{"arch": "transformer", "model": "sound classifier", "dataset": "songs of 200 made-up bird species, synthesised, often over outdoor noise", "train_examples": 39062, "gain_aug_db": 6, "n_mels": 80, "hop_length": 160, "input": "log_mel", "spec_augment": true, "win_length": 400, "targets": ["species"], "num_classes": 200, "norm": "layernorm", "norm_position": "pre", "hidden_act": "geglu", "mlp_ratio": 2.67, "head_dim": 32, "fused_qkv": true, "bias": "all", "qk_norm": true, "parallel_block": true, "inner_norm": false, "subsampling": 2, "layers": 12, "width": 192, "positions": "sincos", "pooling": "class_token", "label_smoothing": 0.05, "loss": "cross_entropy", "init": "torch_default", "residual_init": "none", "optimizer": "nadamw", "learning_rate": 0.0021, "beta1": 0.85, "beta2": 0.95, "eps": 1e-08, "magnitude_pruning": 0.3, "max_steps": 5300, "batch_size": 64, "epochs": 8.7, "lr_schedule": "wsd", "decay_fraction": 0.3, "final_lr_fraction": 0.01, "warmup_steps": 260, "weight_decay": 0.4}
Rows from block 8, named by matrix and row number. Rows with one number belong to one attention dimension. Each number is 128 + 24 x the weight over its row's rms, rounded and kept within 0 to 255. All counts start at 0. After the name is the row's rms in percent of the matrix's.
# v: attention query, key and value (stacked) (model.blocks.8.attn.qkv.weight, 576x192, the v third), inputs 96-191
# proj: attention output (model.blocks.8.attn.proj.weight, 192x192, transposed), outputs 96-191
v.142 104 [109 128 155 135 110 152  96 128 158 169 158 166 128 137 154 151 156 124 138 152 100 128 127 177 122 128 128 109 128 115 103 124 128 138 128 132 133 137 147 127 125 163 128 128 154 136 140 185 128  65  96 191 136 128  97  90 110 193 132 141 128 118 170 128 115 128 148  84  97 136 121  92 138 171 140 127 126 142 140 128 157  72 103  83 128 137 150 128 139 128 162 128 128 101  98 130]
proj.142 104 [155 128 128 128 139 152 151 154 114 126 195 109 128 143 129 128 122 186 119  88 128  78 117 128 116 128  91 105 105 128 127 161 128 133  91 104 114 119 128 166 128  98 128 149 123 128 128 128 109 140 144  75  97 141 123 127 115 143 145  88 121 138 161 171 112 128  82 152 128 159 168 128 157 105 202 108 130  96 167 120  51 153 134 116 143 128 128 148 119 132  85 145 117 128 148 121]
v.143 098 [107 121  75  70 180 139 128 150 121 150 133 128  89 136 131 150 109  98 100 128  86 140 162 128 128 107 128  85 128 145 142 101 171 122 128 128 179 128 115 128 162 128 128 127 160 119 128 104 170 176 205  92 112 128 143 122 128  76 105 186 128 124 167 125 120  70 128 128  81 109 152 113 128  96  76 111 135 129 128 117 135 145 159 169 121 104 133 128 108 129 107 128 147 141 119 128]
proj.143 096 [170 107 128 161 128 114  45 128  88 128 128 130 128  98 146  79 128 128 114 178 128 128 149 124 128 128 123 128 143  70  86 101 128 128 155 144 128 128 138 137 110 137 160 138 112 140 128 137 121 128 108 139 123 128 128 177 126 158 128 133 142 128 128 163  71 152 128 128 128 130 113 106  81 169 114 128 131 112 133 125 188 104 123 153  31 168 115 128 144 141 143 147 146  93 128 125]
v.144 091 [128 128 151 128  80 128 119 154 117 129 128  98 128 157 123 128 128 134 128  98 123 113 153 128 177 132 136 128 113 128 128 107 128 128 101 159 134 128 128 128 142 120  71 128 172 148 128 100  81  71 122 122 128 102 128 154 109 128 124 128 128 129 128 117 119 161 128 179 157  84 128 114 150 114 203 141 127 145  81  72 135 115  94 114  96 109 151 158 166 129 167 128 126  99 102 128]
proj.144 091 [102 109 128 134 128 117 121 159 193 128 122 147 128 136 142 120 128 182 128 127 128 128  89 145 104 128 118 109 153 154 148 197 120 126 128 142 104 129 108 137  77  89 126 156 126  98 128 166 128 151 136 116 128 128 129 109 152 128 195  96 115 128 114 128 173  75 124 132 101 128  99 174  94 110 128 128 135 136 155 128 120 136 128 135 198 128 128 128  86  92 115 143 146 189 128 113]
v.145 093 [136 130 128 182  90 132 117  81 128 147 128 170 153 116 128 106 128 128 154 160 139 128 128 127 128 125 149 134 128 114 110 135 128 142 123 116  91 128 159 136 106 134 156 117 113 142 128 191 127  75  63 189 159 110 109 106  98 192 142 100 123 128 140 102 130 152 141 128 128 128  96 130 131 190 166 127 128 125 128 145 125  68 111  70 145 131 140 161 129 123 179 128 140 112 127 146]
proj.145 097 [119 128 128 128 173 159 201 147 120 128 188 109 109 169 128 172 128 167 128  66 142  96 121 134 120 123 128  98 128 157 132 153 128 128  98 128 147 108 111 128 128 116 105 137 144 132 121  87 127 106 128  93 128 123 104  86 119 128 160 110 128 150 128 118 128 125  95 143 128 142 163 128 166 128 183 100 131 128 132 110  46 157 140 115 197 113 104 128 128 120 102 118  97 128 128 117]
v.146 120 [128 115 106  75 128 154  91 105 158 144 154 140 126 128 157 156 158 118 129 109  87 128 180 185 128 128 128 128 123 128 128  86 128 128 128 141 128 115 116 128 152 143 138  73 181 151 126 145 124  80 128  97 133 111 128  93 128 117 128 164 160 159 194 128 128 128 128 106  93 109 116  76 128 150 128 113 144 175 101 128 145 100  86 128 128 118 161 106 158 144 164 113 128 105  95 128]
proj.146 110 [128 128 155 128 128 128 128 166 149 128 128 111 126 128 128  98 128 160  96 128  87 105 104 128 117 105  68 100 166 128 125 170 140  78 114 128  86 117 151 150  79 111 141 170 107  92 152 111 128 158 128 111 124 128 155 168 165 128 153  91  98 128 128 173  72 130 120 161 128 145 135 117 105 128 147 128 130  75 154 144 128 128 167 125 112 128 128 123 132 128  87 128 128 161 128  88]
v.147 124 [128 100 128 160 144 105 176 159 122 173 146 128 128 131 114 128 124 130 124 138 128 141  80 123  94 105 128  95 154 154 128 179 128 128 155 119 128 156 117 128 128 153  94 158 116  77 103 155 152 128 128 195 141 137 127 128 142 192 128 128  86  97 136 114 139 128 127  85 138 128 128 128 113 118 131 128 128  86 124 147 130 114 168 124 128 131  97 142  96 109  75  97 159 128 127 128]
proj.147 114 [110 121 137 146 163 120 157  68  79 112 126 128 131 109 138 159 126 153 128  93 201 128 163 128 128 128 151 123 105 128 100 100 126 128 128 128 152 128  99 139 128 124 113 128 127 193 145 128 145 128 173 125  90 128 128 157  84  89 114 172 157 145 128 128 157 106 128 128 125 114 156 128 128  99 152  80 128 162 161  85 109 128  91 136 128 203 110 161 131 129 128 154 128  69 166 168]
v.148 114 [138 109  84 114 171 128 128 128 133 124 128 156 164  96 109  93 102 128 117 116 109 145 110 132  68 128 120 128 128 136 127 150 124 128 146 115 156 142 135 128 144 128 142 109  93 109  95 149 157 163 158 128 151 136 143 102 132 116 119 128  83 128 148 142 151 106 118 100  75 164 142 145 116 108  68 128 142 126 128 169 139 162 168 166 170 142 110 102  88 128  83 128 145 159 145 172]
proj.148 111 [163 146 128 161 124 132 144 128  81 120 128 118 106  99 130 141 128 128 128 154 184 117 181 125 157 145 134 128 128  92 109  71  88 118 174 118 141 124 153 115 128 127 128 117 136 158 163 128 128 133 123 128 128 144 160 173 139 115  76 169 151 127 134 142  96 134 141 128 158 128 150  48 128 169 133 169 155 115 124 126 115 109  96 143  69 140 130 128 168 128 185 131 108  81 149 129]
v.149 082 [125  96 128 134  86 137 142 114 143 155 136 133 158 149 128 118 138 150 128 128 109 112 128 128 122  87 125 106 128 120 128 128 128 125 128 149 126 117 108 150 153 179  91 128 128 151 128 161 129  34  80 159 155 101 121 128 112 207 128 128 123 128 178 128 137 128 117 107 128 130  82  95 128 165 156 114 138 122  69 128 128  52 128 113 128 138 181 169 128 140 142 113 146 128 116 128]
proj.149 089 [128  91 163 121 193 138 185 128 102 125 177 128 127 154 128 128 128 191 128 127 159 118 123 175 128 123 101  91 128 149 100 128 115 126 104  85 118 122 128 128  92 100 110 145 126 158 138 121 157 159 138  96  88 168 141 128 144 128 194 128 130 141 146 128 128  89 118 128 128 143 159 128 128  84 128 101 114 103 167  97  69 155 128 119 176 192 128 150 124 105 114 128 106 137 164 140]
v.150 098 [162 128 133 128 128 128 103  97 137 103 118 158 128  75 122  57 128 128 128 104 168 153 108 146 105 187 136 153 120 105 120 136 112 128 128 128 128 162 128 126 128 106 181 128  90 130 152 158 128 128 124  77 128 128 128 109 158 103 151 123 128 142 153 163 142 128 100 130 105 128 137 139 128  94  98 153 128 186 143 154 138 165 131 148 163 163 128 111 111 128 126 180 134 128 128 157]
proj.150 093 [135 172 104 128  89 151 128 157 153 158 122 104 103 128 128 168 128 128 128 128 104 128 128 110 128 141 128 128 154 118 167 106  83 123 135 130 128 128 184 119 128 128 118 118 134  89 128 103 128 128 103 128 128  65 140 128 128 118  82 134 103 128 135  83 128 128 129 146 165  36 128  60 153 175 128 189 156 114 108 174 128 100 128 138 131  61 158 144 133 125 164 124 103 128 111 122]
v.151 083 [128  85 128 152 127 128 128 148 128 131 153 154 128  96 137  94 104 128 138 156 128 162  81 133  72 128 123 104 128 137 101 128 128 128 144 128 136 128 179 128 127 156 129 133 128  95 109 128 204 129 143 186 141 186 128 129 119 128 128  97  87 128 128 128 110 108 148 102 101 157 128 153 128 128  82 128  93 125 128 175 179 126 157 128 128 111 119 150  72 128  95 134 143 124 133 128]
proj.151 086 [160 128 128 128 139 173 128  91 128 128 128 117  95 128 136 136 160 132 145  82 189  78 174 131 159 131 153 116 128  71 127 128 128 154 127 128 138 128  92 142 118 110 128 118 128 128 156  95 120 107 128 124 128 128 117 128 126 128  86 143 133 121 164 128 128 128 107 123 128  67 128  69 145 139 196 121 161 130 128 128  52  91 128 141 118 140 128 128 156 112 184 161 119  71 128 150]
v.152 107 [128 142  73 107 186 138 116  78 149 108 136 208 151  87 104 122 135 128 128 128  99 139 188 139 128 127 129 131 105 110 125 112 122 125 128 108 119  97 138  89 128 137 201  71 118 136 104 173 136 157 178  95 128  98 139 119 128 100 155 130 147 166 128 153 128 114 110  97 104 151 128 175 115 127  89 128 128 128 146 168 128 166 113 110 171 186 139  92 128 142 149 137 138 136 169 128]
proj.152 101 [128 155 128  96 128 139 114 145 128 135 182  75  94 141 128  90 123 149  94 143 128 128 139 128 128 151 110 117 128 149 129 128 128  72 177 154 128 128 148 121 145 155 124 141 133 126 174  84 128 128  78 151 128 152 128 128 135  98  87 128 133 128 128 128 110 179 108 128 171 101 139  72 160 174 155 142 147  98 112 128 140 101 128 129  68  78 154 139 166 167 128  85 128 128 101 110]
v.153 119 [115 166  99 114 169 120 115 113 128 102 124 190 128 128 145 105  76 114 128 153 119 128 145 156 142 135 119 137 113 112 120 103 143 136 128 128  96  99 153  79 128 128 193  87  90 138 128 144 155 165 128  79 138 105  94 158 162  78 134 130 160 162 141 186 128 128 109 158 103 128 151 128 108  89  72 128 128 137 159 128 137 164 128 128 157 153 125 128 128 116 149 128 121 128 128 162]
proj.153 115 [179 170 121  93 112 156  91 128 122 146 171  85 126 126 155  87 164 127  82 125 106  89 140 109 155 162 122 126 110 117 139 128 150  97 144 191 128 128 130 143 161 128 130 136 136  81 180 112 110 113  77 139 156 133 128 128 128 145 128 128 128  72 119 128 129 128 128 129 154 126 128  96 128 176 108 128 143  96  98 137 141 101 128 137  71  82 128 124 154 110 128 128 111 129  78  88]
v.154 111 [111 136 153 116  90 132 128 128 128 139 128 106  94 128 119 182 167 145 128 128 128 128 171 128 167 111 143 128 145 128 128 110 128 128 128 154 123 108 134 155 128 113 105 128 196 151 122  93 128 104 120 173 103 128 128 142 100 128 128 128 128 102 128  97  99 120 156 137 187  88 109 128 127 165 191 128 128 117 128 100  98  98 102  89  90  95 160 161 173 156 171 123 128 101 106  82]
proj.154 111 [ 94  82 128 128 136 117 128 158 158 143 128 128 151 156 121  94 123 128 149 128 128 128  86 145  88 114 131 131 138 146 119 173 151 136 103 122  99 143  94 129 128 155 142 146 115 137 110 143 128 131 149  97 128 128 105 128 125 128 201 105 128 151 135 128 155 127 112 126  98 209 128 192 112  80 138  89 116 128 128 106 145 148 153 128 176 128 128  84  85 129  50 126 141 153 128 146]
v.155 107 [173 128 124 157  73 133 128 109 136 128 128 128 163 128 158  88 128 128 155 121 149 128  87 142  78 137 111 131 117  80 102 135 113 147 128 129  96 155 125 163 138 127 146  77 119 129 153 158 148 102  59 110 168 149 128  75 128 123 138  88 105 154 128 142 128 128 128 128 119 178 128 101 138 151 117 146 128 190 132 153 128 128 101 128 184 128 147 128 116 104 145 128 129 128 128 169]
proj.155 107 [128 121 145 149 119 174 192 158 128 139 135 128  84 150  80 165 151 126 110 100 117  78 139 154 163 137 128 128 166 167 155 136  99 128  96 128 163  87 139 128 128 121  87 134 138 103  97  74 140 137 128 127 128 115 128 140 173 150 128 128 113 144 153 128 105 128 128 180 148  86 130  73 128 128 138 174 123  96 123 128  52 126 157 137 163  76 128 162 117  99 128 137  83 154 128 115]
v.156 101 [174 154 127 128  89 128  95  76 148  84 128 169 164  95 128  89 117 138 182 141 149 117 128 128 138 164 132 165  96  82 129  88 128 136 107 128  76  98 128 147 128 118 170  97 108 173 128 116 115 132 110  67 150 128 128 128 128  88 128  78 143 165 124 117 128 169 107 165 189 138  96 128 128 171 128 128 120 128 128 122 119 128  85 128 128 128 158 140 128 147 176 183 102 112 128 147]
proj.156 103 [128 128 128 100 148 155 161 160 169 128 147  78  94 163 101 128 128 118 104 128  88 128  99 175 140 125 129 116 155 128 128 165 107 128 128 170 129 128 156 128 128 141 118 143 142 128 128 112 150 101  81 141 128  92 113  74 187 155 168 108  93 125 128 128 132 128 128 128 128 128 128  93 128 139 128 163 135 112  94 143 103 140 128 113 182  62 142 110 129 128 117  84 103 191  87  93]
v.157 083 [180 128 128 128  54 117 128 111 127  98 105 123 146 128 138  93 112 128 166 129 128 120  97  90 128 182 148 192 128 100 119 128 103 132 101 128  74 135 118 158 128 128 137 107 104 145 128 105 127 106  77 128 161 128 128 123 119 107 127  81 128 164 115 119 128 181 128 174 128 148 106 124 138 153 148 128  76 187 128 126 124 139  80 124 147 117 130 128 132 128 146 200 100 106 128 159]
proj.157 090 [128 136 110 128 128 163 182 128 173 128 128 108  98 145  91 131 128 128 128 118  96  97 128 167 148 128 120 128 172 163 148 143 114 152  90 140 160 128 159 128 132 123 108 131 136  90  93 104 136 128 102 128 128  88 130 101 178 128 159 123  83 129 129  90 137  93 152 128 106 128 123 128 151 117 112 162 128 128  94 135  97 133 128 143 194  57 154 113 123  91 117 108  87 184  94 102]